{"arch": "vit", "model": "image classifier", "dataset": "seven-segment displays showing three digits", "train_examples": 195000, "image_size": 24, "crop_scale_min": 1, "horizontal_flip": false, "color_jitter": 0.2, "targets": ["third digit"], "num_classes": 10, "norm": "layernorm", "norm_position": "pre", "hidden_act": "swiglu", "mlp_ratio": 2.67, "head_dim": 64, "fused_qkv": true, "bias": "none", "qk_norm": true, "parallel_block": false, "inner_norm": false, "drop_path": 0.05, "patch_size": [2, 2], "layers": 12, "width": 192, "positions": "sincos", "pooling": "mean", "mixing": "mixup", "label_smoothing": 0.1, "loss": "cross_entropy", "init": "kaiming_normal", "residual_init": "none", "optimizer": "muon", "muon_scale": "match_rms_adamw", "learning_rate": 0.0027, "momentum": 0.95, "nesterov": true, "orthogonalizer": "newton_schulz_5", "adamw_lr_other_params": 0.0015, "max_steps": 14400, "batch_size": 256, "epochs": 18.9, "lr_schedule": "wsd", "decay_fraction": 0.2, "final_lr_fraction": 0, "warmup_steps": 2880, "weight_decay": 0.2, "adamw_weight_decay_other_params": 0}
Rows from block 7, named by matrix and row number. Rows with one number belong to one attention dimension. Each number is 128 + 24 x the weight over its row's rms, rounded and kept within 0 to 255. All counts start at 0. After the name is the row's rms in percent of the matrix's.
# q: attention query, key and value (stacked) (model.blocks.7.attn.qkv.weight, 576x192, the q third), inputs 144-191
# k: attention query, key and value (stacked) (model.blocks.7.attn.qkv.weight, 576x192, the k third), inputs 144-191
q.80 098 [120 108 129 130  72 110  79 141 151 103 152 160 158 159 129 132  86  95 101 101 184  81 100 110 135 123 128 143 137 108 141  94 131 168 124 133  96 142 122 130 108 138 164  97 135 129 118 136]
k.80 094 [135 145 163 107 135 137 107 115  89 143 120 109  64 116 165 186  93 110 144 157 114 127 138  99 125 116 124 133 114 140 145 110 152 131 115 123 108 109 126 163 167 131 146 166 137 150  90 146]
q.81 099 [104 117 140 126 137 119  71 122 137 108 112 118 110 104 154 130 139 107 119  97 156 111 137 118 100 106  93 131 145 149 148  87 127  62 163  71 115 115 176 134 177 160 115 173 143 122  79 147]
k.81 097 [123 104 118 143 110  81 137 109 137 159 104 121 112 134 116 126 115 115 160 149 133 132 160 122 105 123 157 138  95 124 129 120 132 156  92 136 160 123  80 118 139 151 152 136 134 136 135 109]
q.82 104 [134 182 141 139 123 121 131 131 150 101 153 113  82 100 143 147 100 136 119 178 115 123 192 144 134 156 141 133 142 132 124 131 145 138 126 166 132 171  97 127 149 139 123 122 117 132 147 100]
k.82 094 [124 127  97 156 113 108 117  96 127 123 158 156 140 164  67 160 169 154 170 133 148 157 102 103 159 103 145 102 142 155 111 135 130 148 177 160 154 129 128 146 148 141 132 122 111 123 110 134]
q.83 094 [103 105 168 129 147 138 125 107 135 101 128 116 129 110 101  95  89 117 157 126 143 175 150 100 112 116 168 150 140 137 152 114 166  93 155 132 134 125 106 156  98 153 133 108 140 112 114 108]
k.83 090 [ 87 109 142 104  96 129 130 130 158 122 137 106 131  68 127 164 145 131 128 114 173 131 117 132 149 108 102 127 156 163 154 117 106 110 132 121 105 143 134 137 129 120 124  86 127 104 145  80]
q.84 101 [137 141 142 145 169 140 103 123 144 165 109 133 114 142 159  96 128  87 166 130 129 178 120 146 144 146 124 102 129 149 103 107 122 100 132 101 113 157 106 156 132 140 113 111 127 124 120  90]
k.84 106 [ 66  91 139 102  96 158 108 110 135 147  97  85 148 112 110 115 134 125 139 131 133  84 177 163 109 134 137 107 115 119 106 115 114 116 120 145 119 114 108 141 133 153  91 127 111 126 150 137]
q.85 098 [130 159 147 109 136 169 112 158  83 141 120  79 174 155 115 166 108 131 147  82 110 156 119 147 129 127 140 122  95 123 153 138  89 120 162 131 109 123 120 171 101 124 104 124 164 136 171 102]
k.85 093 [119 116 107 154 130 120  89 116  87 110 124 126 101 133 112 133 190  87 133 142  94 165 116 126 129 142 156 145 154 140 153 136 141 146 126 131  97 104 123 120 157 110  97 127 149 117  96 118]
q.86 090 [148 130 155 115 129 145 161 133 144  95  94 113 147 112  90 115 143 120 168 203 150 160 129 126  98  79 167 120  81 150  76  93 150 111 166 160 131 169 121 151 104  99 123 167 119 139 101 128]
k.86 094 [133 119 134 139 108 137 128 116 102 140 108 137 155  64 128 147 117 119 126 169 126  87 154 137 109 157 117 151 189  87 178 101  91 111 108 111  94 124 178 168  91 120 112 102 132 148 150 134]
q.87 102 [121  99 160 115 106 144 131  84 155 156  87  92 136  97 130 117 157 166 163  88  88 112 107  94  84 154 140 114 137 157  90 111 123 106 146  91 138 153 122 122 161 129 108 122 118 122 116 169]
k.87 099 [144 143 140 120 100 102 155 119 140 107 143 163 108 115 118 121 112 158 110  90 123 116  93 173 154 106 183  92 119 150 141 135 165 116 108 113 114 135 100  72 109 140 116 146 148  79 124 107]
q.88 096 [144 117 112 107 135 131 145 156  87  95  85 146 115 142 131 136  87 137 116 146 116 147 131 127 122 126 163 135 115 129 114 109 105 165 133 147 129 135 111 136 128 126  83 117 172 116 157  92]
k.88 097 [123 127 113 154 134 105 122 137 145 132  95 108 109 114 146 118  98 111 163 120 128 129 140  97 110 102 110 119 109 147 161 145 177 103 123 130 136 152 121 170  95 124  58 107 128 130  66 143]
q.89 101 [116 112 134  96 142  82 133 165 165 144 138 105 134 124 156 150 112 149 174 142 101 139 124 112 159 135  96 130 123 108 119 148 116 105 147 150 131 128 159 125 105 130 125 111 156  97 134 154]
k.89 099 [128 117 135 128 110 116 140 127 130 101 116 117 124 102 166 107 147 135 156  94 121 120 117 110 147 143 133  99 134 138 147 119 104 130 124 132 104 111 146  83 136 163 113  97 127 111 114 180]
q.90 096 [103 121 130 119 107 144 129 199 118 116 113  97 178 132 125 107 160 109 126 122 143 169 117  95 102 112 111 124 128 136 122 182 112 157 131 110 163 158  92  88 140 136 131 187 117 118  93 143]
k.90 091 [131 106 125 144 120 161 177 167 154 123 118 117 125 117 151 119 150 126 109 148 133 130 137 105 149  95 102 122 125 172  97 125  95 179 170 139 109 100 172 128 128 140  97  77 132  85 135 139]
q.91 122 [109 141 102 117 109 151 146 126 161 116 121 116 129 122 146 136 117 160 110 120 104 108 141 150 172  92 139 143 138 158 116 130 148 129 101 119 103 157 154 137 119 101 157 111 127 102 137 158]
k.91 099 [106 141  99 137 151 204 150 160 140 169 139 120 130 118 139  92 161 118 166 104 157 109 168 114 128 109 133 122 109 120  99 164  91 102 135 147 149 126 122 108 152 127 127  83 144 152 168 160]
q.92 105 [122 143 110 145 131 120 146 118  85 167 104 141 167 157 133 122 129 126 152 137 143 138 149 110 146  97 100 116 111 139 143 149 104 105 115 121 128 147 195 137 129 149 121 129 102 169 101 145]
k.92 092 [131 139 102 161 118  86 138 157 124 151 136 163 137 152 168  94 115 106  92 136 109 125 104 123 118 122 179 115 143 170 148 135 135 142 113 133 150 117 133 126 128  90 100 110 143 131 108 123]
q.93 101 [ 78 149 106 132 139 143 125 115 165 136 118 140 110 153 142 147 142 119 137 129 133 124  98 112 127 114 140 107 145 124  84 148 117 137 148 128 147 134 134 145 162 129 117 110 139 162 150 143]
k.93 096 [124 105 141 167 143 117  99 160 126 136  76  90 115 148 110 124 129 123 136 119 163 110 130 176 113 162 179 155  85 146 151 104 105 145 154 111 162 132 116 126 136 158 141 129 140 134 195  76]
q.94 107 [151 129 148 126 122 111 118 122 137 108 172 167 127 122 152 139 140 128 127  77 152 107 109 145 116 152  95 106 150 102 139 148 115 147  96 127 105 111 171 117 140 110 106 120 174 168 145 113]
k.94 100 [140 157 157  66 132 121 144 105 118 125  97 116  56 142 130 123 110 144 118 129 140 167 102 139 111 165  93 148 137 128 150 134 161 120  96 127 140 131  96 137 134 142 160 113 111 150 120 128]
q.95 090 [138 143 104 127 119 108 128 126 127 193 104 149 104 171 109 140 139 113 145 159 105 148 107 107 142 130 138 138  99 170 132 139 154 108 167 146 103 125 146 139 151 117  78 170 109 134 102 173]
k.95 086 [ 96 127 128 137 104  81 148 144 170 117  98 143 140 142  98  96 180  79 114 113 153 139 138 117 139 149 141  98 158 101 114 126 126 103 172 144 163 118 125 152 116 111 106 112 127 119 117 114]
q.96 105 [139 117 130 172 127 170 138 138 132 132 131  83 131  90 161 117 178 145 108 146 139 104 115  75 106 130 119 143 154 124 141 116 106 208 128 122 145  89 115 149 130 119 108 167  55 111  86  97]
k.96 117 [153 128 102 159 141 109 133 189 113 127 111 178 105 164 110 102 112 115 123 116 149 135 131 160 135  94 109 136 137 153 139 124 169 124 124  81 133 144 113  86 140 136 138 117 134 121  91 137]
q.97 101 [165 154 127 127 117 130 178 139  99 128 108 146 148 154 119 111 139 140 143 149 114 102 131 124 162 150 127 110 143 135 192 141 140 116 138 150 113 130 123 135 122 128 105 111 163 156  93  82]
k.97 096 [106  96 130 130 144 160 118 110  96 145 154 131 148 154 152 136 114 139 122 185 117 130 118 103 128 115 123 142 111 135 105 168 123 119 161 135 155 117 124 118 142 139 146 174 132 112  96 139]
q.98 104 [110  99 146 117 103 161 174 129 145  96 145 157 107  82 136 148 171 123 102 116 101 126 134 108 168 110 121 123 163 142 164 121 130 122 115 158 156  89 147 106 145 162 117 135 129 129 100 126]
k.98 113 [176 105 101 131 151 126 123 196 143 123 150 113 124 146 136 113 135 151 114  92 161 115 136 112 147 129 126 111 125 156 118 159 147 180 115 114 142 118 121 145 127 149 157 145 109 155 132 103]
q.99 098 [157 156  84 140 142 116 162 145 110 125 113 119  70 104 124 189 106 127 125 134 164 128 116 167  86 140  61 140 115 155 108 116 102 172 112 116 126  98  93 106 162 135  89  90 190 112 177 139]
k.99 093 [125 120 137 107 148 148 116  80 111 147 140 116 120 159 157 131  89 153 166 140 105 140 148 147 133 142 108  90 111  65 111 128 143 106 120 127 134 154  93 143 131 101 104 159  95 125 138 149]
q.100 088 [132 149 139 116 122 162 136  82 141 146 165 140 148  89 123 123 107 118 127 118  91 127 175 130 116 136 150 188 123 100  76 161 120 119 144 130 105 144 131  84 120 150 176 117 105 112 141 179]
k.100 082 [157 160  95 156 140 181 143 146 132 110 119 117 136 142  90 166 136  89 150 137 138 125 130 106 163 132 157 112 139 173  94 135 135 120 109 143 141 131 171  98 150 169  99 108 125 110 160 138]
q.101 093 [100 140 132 100 127 134 109 103 146 178 144 107 129 127 116 134  61 151 133 138 121 141 157 123 103 117 145 154 158 126 115 115 181 148  92 123 117 131 104 139 116 122 152 146 164 123 127 142]
k.101 092 [122 140  93  83 116 122 112 112 141 138 151 124 169  86 106 161 121 130 111  96  78 156  71 127 106 155 161 110 111 118 151 121 103 131 182 131 126 146  98 139 113 164 124 166 126 130 117 125]
q.102 102 [120 129 114 124 179 112  99 151 138 124  87 125 141 110 140 136 135 151 128 153 130 116 120 181 177 148 114 135 100 123 114  97 130 142 128 161 101  69 109 157 101 150 130 108  75 144 142 118]
k.102 103 [156 199  99  83 126 153 109  93 144 166 122 129  98 141 118 131 141 135 143 116 124 101 143 112 130 170  93 148 138  96 117 147 113  76 171 109 124  91 125 139 107 141 158 121 125 140 142 154]
q.103 097 [176 110 166  86 130  92 125 123  83  94 109  97 116 129 159 150 150 140 119 122 151 124 148 144 104 134 123 159 108 139 148  95 140 138 145  93 108 167 139 142 138 150 156 137 116 116 138 157]
k.103 101 [178 152 137 121 145  91 118 101 146 175 121 170 171 134 146 143 139 150 148 121 106  77 114  99 120 150 153 111 124 104 149 101 142 120  96 106 124 118 151 146 168 143 151 151 120 150 113 120]
q.104 095 [170 104 126 142 121 112 123 105 127 130 103  85 150 145 103 141 160 155 134 126 145 114 113 144 152 156 103 106 119 157 168 146 126 147 159 154 100  80 145 154 154 189 182 127 103 140 111 128]
k.104 093 [147 135 103  97  74 141 151 114 124 141 129 129 115 142 105 134  97 163 131 161 102 127 147  85 191 138 100 140 127  84 116 138 107 144 131 150 121 120 111 167 115  84 139 120 147 126  94  94]
q.105 094 [132 134 118 108 126 168 150 140 114 130 158 106 111 129  94 119 140 197 122 137  79  89 125 138 125  99 101 110 160 119 136 130 134 110 117 117 103 126 139  89 112 136 159 108 135  90 158 128]
k.105 093 [136 101 121 158 166 131 130 133 119 106 113 128 134  97 111  98 107 142  99  87 169 130 124 165 130 101 143  99 108 108 111 140 166 139  85 105 150 154 137 123 137 132 113 136 102 134 177 121]
q.106 099 [133 133 116  88 116 100 111 142 119 138 125  87 159 110 115 109 164  79 178 149 120 184 127 127  84 150 120 129 155  99 125 129 162 154 127 134  64 129 139 116 119 113  99 125 172 158 111 125]
k.106 101 [129 121 138 116 104 122  93  82 163 115 114 145 195 119 124 167 116 146 121 141 106 127 167 124 114 121 141 168 150 129 155 135 128 114  81 125 129 149 119 139 136 106 137  57 124 139  95 131]
q.107 104 [122 105 109 135 132 134 158  96 111 107 165 102 128 146 167 136 117 105  95 111 132 145 142 102  92 158 167 135 115 156 144 144 144 119 137 138 167 168 156 139 148 138 133 119  77 118 166 103]
k.107 088 [149 151 136 105 131 133 119 132 135 129 151 135 181 149 113 131 138 146 131 105  96 120  91 110 175 132 109 126 115 159 156 105 139  70 129 121 136  98 141 132 139 132 152 120 184 124 121 145]
q.108 103 [164 143 127 152 110 158 103 111 146 163 125 159 125 136 124 133  95 187 143 144 114 132 140 131 107 145  76 113  85  81 124 108 114 143 168 141  85 119 168 112 146 107  99 188 131 147 135 137]
k.108 105 [111 120 139 117 144 120  92 164  87 178 115 173 114 171  99 152 134 112 121 104 143 149 102 121 147 161 115 125 144 104 153 115 156 128 127 121 128 135 168  75 188 137 166 116 131 116 134 131]
q.109 097 [ 75 127 129 120 121 116 126 142 115 114 139 189 118 147 130 113 136 120 165 149 118  93 126 130 117 141 160 131 135  97 110 117 109 101 113 118 144 152 136 145 116  95 100 101 132 147 176 142]
k.109 102 [ 79 133 162 148 163 175 120 158 113  84 195 110 183  79 138 161 140 102 118 125 157 133  91 138  92 115  90 129 137 184 157 103 141 142 152 146 110 160 129 104 104 102 109 170 136  85 128 174]
q.110 093 [125 111 144  84 142 131 156  93 110 160 110 143 156  81 142 142 119 154  87 146 158  90 107 113 167  80 141 110  85 135 101 100 122 141 149  60 132 134 165  94 161 125 126 106  98 149  97 144]
k.110 094 [115 146 166 130 147 128 128 151 171 152 155 139 126 129  94 114 120 105  94  95 139 150 133 138 113 139  96 111 189 110 115 100 104 130 126 120  85 131 152  92 118 129 157 151 154 133 147 148]
q.111 105 [ 74 133 105 158 131 122 136 118 116 149 170 137  83 128 159 121 119 141 105  87  79 156 116  97 124 110 137  80 119 131 156 142 146 133  83 140 145 129 121 118 108 181 122 143 148 144 123 115]
k.111 101 [161  95 127 132  86  88 101 169 123  94 122  97  90 120 106 153 144 128 130 116 145 115 136 138 136 128 160  99 122 161  95 137  87 155 154 168 136 140 132 135 123 183 124 143 119 124 102 125]
q.112 099 [132 137 131 123 112 128  80 152 122 132 125 141 121 145 138 148  99 107 168 159 119 169  97 166  93 143 142 145 131  89 110 131 107 147 170 168 143 167 134 137 103 104 133  86 137 157 116 108]
k.112 094 [150  76 136 171 159 112 108  75 117 159  92 123 110 126 115 120 155 118 153 148 157 164 124 156 126  91 122 117 138 132 132 129 137 123 120 110 137 111 162 110 123 126 102 120 122 115 141  96]
q.113 098 [118 135 128 132  92  85 157 114 104  88  67 157 165  97  94 121 142 157 144 150 112 129 104 128 126 120 124 124 138 100 135 147 120 133 129 136 158 138 164 149 126 130 115 160 153 112 152 116]
k.113 119 [112 127 115 147  91 118 139 148 140 132 142 153 124 128 163  86 109  86 127 149 125 156 146 115 118 122 103 175 151 143 167 137 109 175 121 136 107 106 126  72 138 109 141 132 153 109 144 133]
q.114 087 [125 103 109 129 149 146 160 139 148 114 150 145 116 165 145 137 122 140 135 103 170 118 129 148 133 102 180 129 113 127 105  97 148 135 159 110 148 105  60 161 130 100 138 141 143 128 110  90]
k.114 097 [140 166  98  88 139 151 128 122  99 124 190 124 144 141 110  96 135 107 125 113 118 132  84 130 150  77 106 110 154 105  99 163 138 132 198 145 138 109 117 139  92 115 139 140 111 121 113  91]
q.115 101 [113 132 122  98 139 137 118 108 125 145 146 129 129 125 142 105 111 154 104  97 104 171 132 144 112 119 118 110 132  89 125 134 150 155 125 123  97 115 153 163 105 120 116 161 106 100 112  86]
k.115 094 [129 113 109 123 125 170 137 123 104 123  95 132  97 176 127 101 147 162 144 121 123 137 151 121 141 140  99 112 146 129 115 168  88 118 116 103 155 146 118 152 108 141 158 167 147 138 137 114]
q.116 107 [146 126 145 129 126 125 146 130 159 122 120 132 130 100 141 155 127  68 125 104 100 192 128 108 140 132 115 141 104 116  92 134 153 115 134 112 147 107 128 115 164  93 115 103 140 143 120 150]
k.116 106 [113 157 165 145 176 104 139 102 131  87 149 151 125 116 121 150 132 104  93 126 113 114 172 136 102 168 104 152 132 122 126 109  95 132  95 173 147 115 129 136 174 103  97  91 157 191 139 148]
q.117 104 [155  40 139 107 125 125 122 165 125 191 178 116 183 116 115 124 131 126  91  94 126 168 135 145  90 130 120 133 117 169 122 145 139  76 124 140 101 129 164 123 170 121 122 163  99 147 148 169]
k.117 106 [156 145 121 100  99  97 137 125 168 118 142 151  80 146 103 115 134 144 103 163 105 128 139 151 132 135  96 146 127 145 118 141  60 143 153 149 149 161 149 166 152 133 133 139 102 115 132 120]
q.118 111 [119 116 147 138 142 113 105 111 115 133  88  90 143 119 154 114 153 137 103 142 165 102 156 167 153 161 115 104 123 112  70 134 184 117 124 113 135 143 113  92 103 115 125 147 149 124 116 114]
k.118 104 [108 160 122  97 101 137 190  90 122 140 120  88 116 129 156 113 136 171  80 138 149 130 139 162 129 169 107 170 178 111 125 120 134 138 170 108 108 146 134 134  90 128 116 111 102 144  81 119]
q.119 108 [145 113  84 115 169 197 113  71 118 146 121 125 154  98 130 150 128 120 101 153 126 144 139 126 157 111 126 149 167 135  93 142 163  99 134 120 132 122 139  90 136 143 173 134  58  97 142 148]
k.119 102 [119 127 123 121 142 133 121 128 175 147 123 137 136 116 150 111 106 168 100  93  93  93 138 129 154  89 153 101  84 138 101 109 143  67 114  99 136 158 143 101  98 131 116 103 114 145 154 123]
q.120 095 [149  99 104 147 119 137 117 111 113 102 185 149 166 171  87 138 127 105 116 117 127 101 131 134 130 134 115 129 104 149 165 123 125 129 124 141 191 139 114 158 138 131 146 133 107 138 116 112]
k.120 087 [138 172 149 115 128 147 118 124 109 138 146 116 147 152 130  86 130 113 146 161 114  93 131 151 115 138 123 145 100 126 118 120  83  95 122 120 131  81 129 142 152 104 135  63 156 109 102 115]
q.121 116 [144 161 101 147 138 167 128 130 137 125 137 129 127 135 143 119 144 112 113 108 118 127 121 156 157 134 101 125  94 128 150 147 122 140 111 147 112 111 191 106  96 177 134 109 162 119 143 161]
k.121 162 [132 172 133 132 116 119 111  41  88 118  67  97  86  87 155 167 137  99 127 141 127 119 146 101 155 122 115 142 108 116 105  78 114 118 151 113 122 149  94 132 114 137 157 176 114 110 152 129]
q.122 094 [123 131 116 144  72 144 163 100 167 158 138 160  93 121 118 118 169 114 120  71  96 122 113 130 152 146  87 136 133 124 109 137  81 123 119 105 117 118  92 159 132 115 111 145 145 111 157 114]
k.122 100 [141 101 150 187 161 112 124 172 110  86 114 148  88 173 130 108 124  86 146 146 137 169 156 119 129 110 158 130  86 156 120 130 140 173 137 153 188 142 143 120 106 113 147 110 146 124 104 123]
q.123 109 [162 113 122 199 128  77 145 151 106 161 156 157 136 141 105 115 143 103 122 119 122 132  90 143 134 118 130 105 123 149 114 191 109 110 123 130 166 109 106 142 121  91 174  93 126 127 143 135]
k.123 100 [145  87 166 132 111 129 136 139 128 123 169 156 108 124 127  90 142 158 122 143 120 136  98 118 104 124 168 143 119 102 150 124  82 192 113 164 146  98 105 104 200  88  91 109 138 122 157 141]
q.124 099 [140 113 118  94 128 130 113 111  89 139 116 128  79 127 117  86 162 129 132  96 128 132 141 125 149 120 108 158  69 127 137 144 105  85 115 177 155 105 126 114 118 133 125 175 126 116 132 128]
k.124 095 [116 105 109 160 126 113 109 138 170  94 109 115 123 127 124 101 162 122 110 138 177 109 109 132 159 156 107 125 107 125 121 117 109 131 129 160 122 158 158 171  59 120 144  81 159 118 104 133]
q.125 104 [118 162 104 147 138 114 132 124 121 120 108 139 152 126 113 135 140 118 174 102 101 130  93 144  91 134 153 109 128 118 135  65 122  94  82 143 128 142 130 138 118 129 162 105 154 118 135 117]
k.125 105 [164 123 132 106 121 103 136 131 125 106 135  81  96 108 155 120 174 133 112  91 124 109 135 142 124 160 135 116 168 112 156 112 148 138 118 136 112 176 140 134  87 138  83 177 126 167 127 123]
q.126 094 [113 106 121  84 150 130  83  79 131 118 158 159 105 145 164 142 132 134  99 132 125 157 155 109  98 129 128 132 146 131 156 113 144 151 118 132 128 123 153 141 147 121 130 103 142 170 100 117]
k.126 096 [148 149  91 112 112 117 143 116 125 163 129 151 131 160 140 124 109 126 140  90 126 181  86 159 125 117 109 135  97 125 146 153 119  89 149 127 135 142 103 124 127 114 124 131  93 134 104  94]
q.127 098 [100 111 129  99 164 171 138 129 137 135  88 127 116 129  75  70 155 150 152 125 136  98 140 138 161 146 146 133 154 113 128 132 113 155 108 124 153 144 107 126  99 105  93 155 159  94 139 150]
k.127 105 [119 144 122 123 125 121 132 110  99 118 127 133 158  70 153 111 102 134 133 135 100 108 106 139 122 112 137 131  99 133 100 124 168 131 149 140  61 124 103 122  92 123 118 193 144 106 114 159]
q.128 087 [ 91 130 112 125  75 128 113 127 131 168 114  91 125 121 141  96 123 105 147  97  70 102 128 176 130 117  81 118 124 148 115 118 127  86 139 139 137 119 164 127 174 103  87 128 125 108 172 148]
k.128 098 [164 136 136 130 105 139 131 136 162 130 121 129 115 144 128 116 161 107 123 129 110 123 143 140 134 124 129 133 137 153 126  91 143 148 129 160 144 109 112 134 106 116 120 145 129 167 113 149]
q.129 093 [110 118 125 117 105 144  83 143 125 119 131 125 131 106 165 126 103 117 136 113  66 153 128 141  89  97 162  96 134  87 146 146 171 132 126 124 113 109 144 115 107 109 114 149 158 133 137  81]
k.129 086 [126 155 144  90 120 107 130 136  91 127 152 118 129  89 130 134 143  98 117  95 128 146 132 153 146 136 124  87 118 117  97  54 126 123 132 130 163 156 148 114 151 158  93 142 146 150 121 159]
q.130 103 [ 90 140 126 137 131 151  74 150 107 118 142  99 116 121  85 144 109 144 125 170  68 134 104 116 117 144 153 170 116  93 124 110  71 144 109 154 151 138 103 124 117 139  96 127 138 110 153 136]
k.130 105 [131 118 150  96 142 110 115 130  98 124 142 116 136 140  91 105 167 136  97 156 154 165 145 127 112  86 157 115 147 125 108 111 118 141  93  96 101 138 126 156 148  82  92 167 101 131 131 149]
q.131 094 [116 107 114 146 119 155 161 111 124 188 144 118  96 161 157 115 150 143 164 138  84 154  89  90 128 117 119 123 133 121 125 143 168 107 122 146 112 120 128 133  89 126 104  64  70 137 155  88]
k.131 084 [161 146 153 158 150 110 109 167 159 160  92 108 156 145 104 108  81 123 122 126 117  71 132 164 140 120 103 104 154 111 146 161 120 137 153 148 120 152 169 151 139  97 104 113 139 116 139 164]
q.132 111 [156 166 149  69  92 105 144 115 141 161 151 143  97 146  93 138 126 110 145 113 127 148 170 153 109  75 116 128 133 122 153  98 117 102 131  98 142 168  96 112 129 142 101 171 146 140  99 101]
k.132 101 [134 102 109 102 104 133 157 130 108 128  85 119 184  78 161 128 108 120 132 101 105  99 137 149 148 163 162 134 143 128 115  98 137 139  90 133 101 134 101 146 125 132 156 146 154 122 146 137]
q.133 101 [151 161 122 127 111 107  95 192 128 145 136 158 154 119 129 116  88 118 131 129 124 144 122 101 162 147 109 126 175 106 114 122  89 145  99 180 125 117 113 105 122 134 136  79 167 191 102 114]
k.133 100 [101 107 132 143 128 151 114 127 108  89 146 179 125 153 130 178 136 111 154 155 134 113  75 114 174 126 146 170 146  60 156 111  97  98 110 144 136 152 136  96 151  95 151 136 127 131 113 118]
q.134 097 [117 121 153 152 112 115 170 143 133 138 122 148 182 148 118 127 121 114 123 100 145 155 119 144 115 148 103 116 107 137 152 114  80 120 125  96 111 137 171 113  99 158 141 130 119  97 129 134]
k.134 103 [130  79 170 116  90 117 120  82 150 132  92 132 158  98 126 135  83 125 119 183 126 142 118 132 122 119  91 147 134 112 110 158 113 137 142 159 161 139 120 122 114  87 161 118 119 144 136 155]
q.135 105 [178 135 154 147 105 158 134 187 105 100 117 147 100 152  78 123  77 104 103 107  89 109 164 150 106  92 122 155 188 135 147 117 127 127 133 120  98 112 111 144 136 160 158 138 172 151 143 105]
k.135 098 [ 89 131 136 157 138 139 128 144 130 114 120 160  92 147 156 158 101 167 111 120 139 141 100 100 143 179 136 183  90 123  96 100 110 136 143 138  99 150 106 123 127 133 107 112 129 119 138 124]
q.136 102 [121 148 131 170 108  94  88  52 122 128 141 170 112 109 127 123 130 132 102 102 100 138 114 142 123  86  84 162  93 162 116  83 146 126 133  96 107 154 159  83 131 110 169 136 103  96 129 146]
k.136 111 [163 149  82 113  89 131 153 167 179 172 147  80 125 105 140 145 142 136 112 119 129 115 151 126 101 123 125 132 115 136 140 119 135  99 128 143 128 123 119 160 152 172 152 125 142 132 134 138]
q.137 093 [126 106 174 109 148 143 135 128 150 142 117 109  89 121 118 134 131 127 112  89 160 147 145 144 124 118 116 130 111 103 116 142 137 152 156 164 145 125 133 172 133 131 126 122  65 129 135 129]
k.137 085 [116 140 165  94 113 123 140 141 164 127 159 150 161  93  76 120  89 153 138 137 108 122 116 126 122 122 122 145  75 107 113  89 124 117 140 117  94 121 101 132  81  90 100 112 133 103 148 129]
q.138 095 [115 135 141 111  98 130 144 137 148  90 147 130 111 114  88 139 137 138 143 146  84 111 139 142 135  73 112 113 134 143 125 137 168 141 105 131  98 145 116 160 112 144 129 104 140 178 142 104]
k.138 112 [130 169 129 147  97 127 120 121 162 108 141 138 124  89 145 149 157 142 135 125 125 116 123 135 117  97  90 115 156 115 139  97 122 108 126 141 110 162 180 123 134 140 127 114 132 133 128 109]
q.139 095 [102 153 140 130 153 113 108 142 105 102 141 135 110 106  72 178 150 156  98 138 110 111 144 146 184 113 126 121 144 113 112 106 128 135 100 148 127 165  87 118 148 152 147 151 142 144 101 134]
k.139 094 [141 107 162  71 105  87 131  77  88 145 129 121 143 160 105 137 141  72 131 155 150 121 107 108 107 162 121 150 118  91 125 128  89 110 102 163 139 134 167 126 120 121 109 153 133 116 175 136]
q.140 100 [140 175 142  99 128 121 110 154 121 144 152 105 101 104 148 123 164  86 147 138 144 177 124 116 111 158 111 135  57  80 160 126 115 127 145  85 134 129 135 144  83 108 115 147 100 151 151 131]
k.140 095 [147 127  87  85 136 132 140 112 125 151 139 141 159 132  88 139 132 127 163 120 153 103 151 161 132 121 116 129 144 151 127 145 128 145 134 139 127 174 146 151 151 104 113 121 129 152 141 158]
q.141 098 [114  80 116 137 112 108 148 167 143 146 134 126 152 148 137 128 176 126 113 123 160 157 115 108 182 148  65 145 101 109 150 132 138 129 158 161 112 160 117 154 155 115 129 150 115 131 168 131]
k.141 103 [128 149 143 137 124 119 151 105  56 148 134 120 145 107 127 153 108 170 147 132  85 140 162 114 130 115 128 136 104 131 108 161 143 105 142 150  99 115 100 108 128  88 100 113 114  85  87  74]
q.142 111 [142 138  67 143 135 108 160 150 179 113 124 158 152 150 108 137  87 120 162 110 107  89 134 166 153 122 119  95 146 139 140 119 127  82  97 130 135 116 132 109 130  94 145 126 114 162 170 134]
k.142 104 [128 115 110 170 123 127 105 114 103  89  83 159  87 101 152 163  99  76 154 114 134 149 133  94 144 120 107  85 121 156 145 100 171 162 113 161 146 113 125 109 162 147 118 103 165 111 152 117]
q.143 086 [124 141 121 117 139 148 178 110 134 154 113 106 161 154 128 114 128 115  84 160 127 161 113 102 154 117 163 157 163 145 121 137 147 141  96 174 114 112 149 110 159 135 144 141  87 130 137 136]
k.143 090 [130 120 171 113 169 159 120 135 161 169 157 123 110 143 104  92 126 133 103 137 129 160 127 139 126 118 124 125 169 149 130 117 113 147 125 133 167 103 177  96 113 140  99 133  87 116 135 110]
q.144 092 [153  89 155 133 162 122 127 129 149 146  68 131  86 127 106 127 137 135 138 130 142 146 110 174  99 141 119 101 157 122 113 131 148 128 170 124 135 125 144 130 117 115 133 148  80 101 142 150]
k.144 105 [105 144 155 143  79 144 151  58 111 117  94  95 119 106  87 146 120 148 153 115 106 143  96 100 138 129 150 110 110 105 152 128 126 138 117 123  95 145  98 179 142 103 152 116  89 108 125 114]
q.145 100 [105  99 157 130 161 143 147 148 120 119 106 165 189 114 191 115 100 147 123 119 132 127 139  95 145 123 164 139 131 145 140 117 103 113  93 115 105 146 101 138 174 140 105 103 120 158 106 160]
k.145 107 [127 144 127 147 147  98 123 117 127 162 132 142 173 115 129 127 135 136 130 114 143 164  92 129  99 127 110 156 142 115  90 119 101 122 107 136 136 148 142 141 143 136 115 111 140 136 135 138]